config.yaml
dataset: "notes from a synthesiser with random patches"
encoder_norm_position: "pre"
encoder_mlp_ratio: 4
encoder_parallel_block: false
encoder_inner_norm: false
encoder_patch_size: [4, 4]
encoder_depths: [4, 4]
decoder_activation: "silu"
decoder_weight_standardization: false
decoder_widths: [48, 96, 144, 192]
beta1: 0.9
beta2: 0.95
epochs: 15.9
Rows from block 4 of the decoder of a small spectrogram autoencoder, named by matrix and row number. Each number is 500 + 40 x the weight over its row's rms, rounded and kept within 0 to 999. All counts start at 0. Numbers have three digits each.
After each channel's rows are labels from the 100 clips, of 14976, where the channel reaches its highest value: "responds to" is what is common among them; "peak in band" is the frequency band that holds the peak. Only what is clearly more common there than usual is listed. The data: notes from a synthesiser with random patches. In brackets: how many of the 100, against the usual share in percent.
# conv: 3x3 conv (decoder.decb.0.2.conv.weight, 144x144x3x3, each kernel summed), inputs 72-143

conv.14:477488448522474465373522544468518557471552460494534556468503548482457469462519533462559563532506507489537393521507410532536611489564553533508549567540467513546468480528486541507466491490451521476498484586503514493545
responds to: echo (100 vs 24.6); pad (60 vs 25.2)
peak in band: 2000 to 4000 Hz (53 vs 25); 1000 to 2000 Hz (41 vs 18.8)

conv.61:515517565496482516494546552534566520454521473495567516400390549491488454489509488487487492418532491465504510483462468458566486471504494555506498495485543495515472549511490468417582481492466532552501487543499460529520
responds to: glide (100 vs 22.1); square (28 vs 10)
peak in band: 2000 to 4000 Hz (63 vs 25)

conv.130:375524492565517452503502513492517500489506506519513510502493520378501478509461586488514518508457534509454490494428470542472484470460593473379606430590426451490507515501504494498503514510400509513519525509516519500479
responds to: echo (100 vs 24.6); pad (64 vs 25.2); noise (62 vs 10.5)
peak in band: 2000 to 4000 Hz (57 vs 25); 1000 to 2000 Hz (43 vs 18.8)

conv.131:621444496425430616486512483520474499476484517472511487485501523587500498492508406489482508513476455507595517490517507553564505503581445500563456514462531479507512507498528505478511515511557515498431503566531492499492
responds to: drive (97 vs 25.5); bass register (67 vs 22.4)
peak in band: 0 to 250 Hz (44 vs 12.5); 250 to 500 Hz (25 vs 6.2)

conv.43:506430489508486522497495448506488531470470532465515417478553499502530502445497492470495462524505509485506515470448484536469428560518503485498515459514486433535691435481480516483507507498499489457492417485495552550507
responds to: glide (100 vs 22.1)
peak in band: 2000 to 4000 Hz (54 vs 25)

conv.4:544388468482514549505431499537527445508490526593470426549464540517578541436533460435497467442536487544554474540478508557478453533554462478543472480487485520494533507549494437538530462486529497418508471487503512485472
responds to: narrow pulse (32 vs 9.9); pitch class: A# (28 vs 6.6); pitch class: G (27 vs 6.4)
peak in band: 2000 to 4000 Hz (69 vs 25)

conv.93:518502440480457497504478506502514529448527449511478482515430508492490382532522507501484532426513505523479530525514478500581506457525496442507507538502530465513453474594442507429550519513471542540484500521458542453489
responds to: echo (89 vs 24.6); noise (80 vs 10.5)
peak in band: 2000 to 4000 Hz (72 vs 25)

conv.72:488408533535518521516457425591490556472501514463451399555500538486562501456530505497495355497517498486499479495418541522535510516573495505517502508521489511521533443522572445473499548436538445455523477486408469470530
responds to: narrow pulse (36 vs 9.9); oscillator: saw (33 vs 9.9); pitch class: G (30 vs 6.4)
peak in band: 2000 to 4000 Hz (68 vs 25)

conv.21:482446467499501502401453475506504511504478571486497458490447578494521436422519484452495422509451486422523475517468469529480507499527494499515493497509484442483599478470547440491477554513527494421511426516450487456492
responds to: pitch class: C (31 vs 6.7); ring modulation (27 vs 10.4)
peak in band: 2000 to 4000 Hz (55 vs 25)

conv.56:394520498555512460500535507510511516461492487494490544488554480396478449522445586481498530463468516492445549476438478513503512516454570463392595434578422442467541478471473527501493497490412541557518528491491485491486
responds to: echo (100 vs 24.6); noise (64 vs 10.5); pad (60 vs 25.2)
peak in band: 2000 to 4000 Hz (58 vs 25)

conv.135:615456440427462592468481513441487529485540486508470508480449527567495524475515407492531503534550445541589471570521500517548473460598441550531440492445468529501497509511519490458495516458561462481457493508535514528524
responds to: drive (75 vs 25.5); square (28 vs 10); triangle (25 vs 9.8)
peak in band: 0 to 250 Hz (56 vs 12.5)

conv.128:513568452478482491441476492443509552484525460448506600496428484497392432537454501521513561503509513522482463470546431501499536529529516514487492570487537503503495487450485499505504429498450527514473520522537543507497
responds to: square (30 vs 10)
peak in band: 2000 to 4000 Hz (76 vs 25)

conv.85:542503499489484519459404516433432522490563450525472504457429475523439436444435495423554524544527486442520406502501382503417452526484513475449513497519429514493557464525518539529498560448485453549510491571489444511492
responds to: vibrato (60 vs 22.7); glide (57 vs 22.1)
peak in band: 2000 to 4000 Hz (71 vs 25)

conv.51:506440400517515485438497503455507566495542528582470468506453579488532542371541482430538466496513476517540468524479470541513509492576484556520485477508458499514475408484432517534470453503493448419531463542446512478537
responds to: pitch class: C (34 vs 6.7); saw (25 vs 9.9)
peak in band: 2000 to 4000 Hz (76 vs 25)

conv.90:485494484499492498479403500505508442496445500524530455520539531478503564491467480561509484487612491476489482481501540500603400474509483528489489501483515480500485395510430547512475468515493471499469486481493477457462
responds to: pitch class: D (30 vs 6.5)
peak in band: 2000 to 4000 Hz (56 vs 25)

conv.109:514471560515498533582454418534446448505448491465473392598495472487567594510451476534474443438571509504486534467468563505518437558545484550493471498500567529502526467513473493483502414510511439475481501521418432486531
responds to: narrow pulse (29 vs 9.9); saw (26 vs 9.9)
peak in band: 2000 to 4000 Hz (71 vs 25)

conv.66:495500527511486529576499499461450452489462413453397393548531487472499512562425516514486435472519526514464460524504549473471528531530479513462479501511553525511528519531428509518460498483498425517467502531436430525478
responds to: vibrato (53 vs 22.7); pitch class: C# (28 vs 6.4); saw (26 vs 9.9); square (26 vs 10)
peak in band: 2000 to 4000 Hz (65 vs 25)

conv.76:487516484492488465497476499488503473505463529515507468493633481484506425512537473489543492531381479503488524469514451541512548315533487460486507515493492522559621413533486541512483525514476475534511488475500484441520
responds to: glide (50 vs 22.1); vibrato (50 vs 22.7); narrow pulse (25 vs 9.9)
peak in band: 2000 to 4000 Hz (56 vs 25)

conv.6:498436470486465522450523529528534468470548492517502459473454554483498472499528496443429443462470498505492498472488441520504582414560513482519511568501543499413469531542527518476486524461509531523500455543471504481528
responds to: echo (90 vs 24.6); noise (79 vs 10.5)
peak in band: 2000 to 4000 Hz (75 vs 25)

conv.75:471547541504465533553489457484429503477477454427398466514592508495424456576456529548502496458523519471461448514519552496576575568464529557445528520537552502477540542505428516462446490494461469527470536573448456475518
responds to: saw (30 vs 9.9)
peak in band: 2000 to 4000 Hz (54 vs 25)

conv.78:507537437495460493430549490521482464465519518483524464450610518509474445479524480489508531498450483450505519473514438519441496479511497497483499536497554474531591500485479470528491475507500522537506516432553521496467
responds to: vibrato (61 vs 22.7); glide (57 vs 22.1)
peak in band: 2000 to 4000 Hz (62 vs 25)

conv.83:489550454494473523431445487450477473477483460444457552472494486491383376506447510546517588415486501426496434481540487512549572551521544531471532560519503494441558581511485510483480455507453496519464542542486506503514
responds to: square (31 vs 10)
peak in band: 2000 to 4000 Hz (72 vs 25)

conv.64:494435462497518473403572450516508472466478570503501502481490574494527443405553473458497456466448462442538560529465498560512482482595484504536497502505475464507605477452455485453500529519511515439526432486516541395481
responds to: square (27 vs 10); pitch class: A# (25 vs 6.6)
peak in band: 2000 to 4000 Hz (87 vs 25)

conv.44:509509519498523493521555399495511489512492492494511493514450436523544519455495489479497539523499506471498483469512432551469428502514503494487518495510480486520407394470446452473460418513482445469489504514463509522459
responds to: echo (84 vs 24.6); glide (81 vs 22.1); square (28 vs 10)
peak in band: 2000 to 4000 Hz (52 vs 25)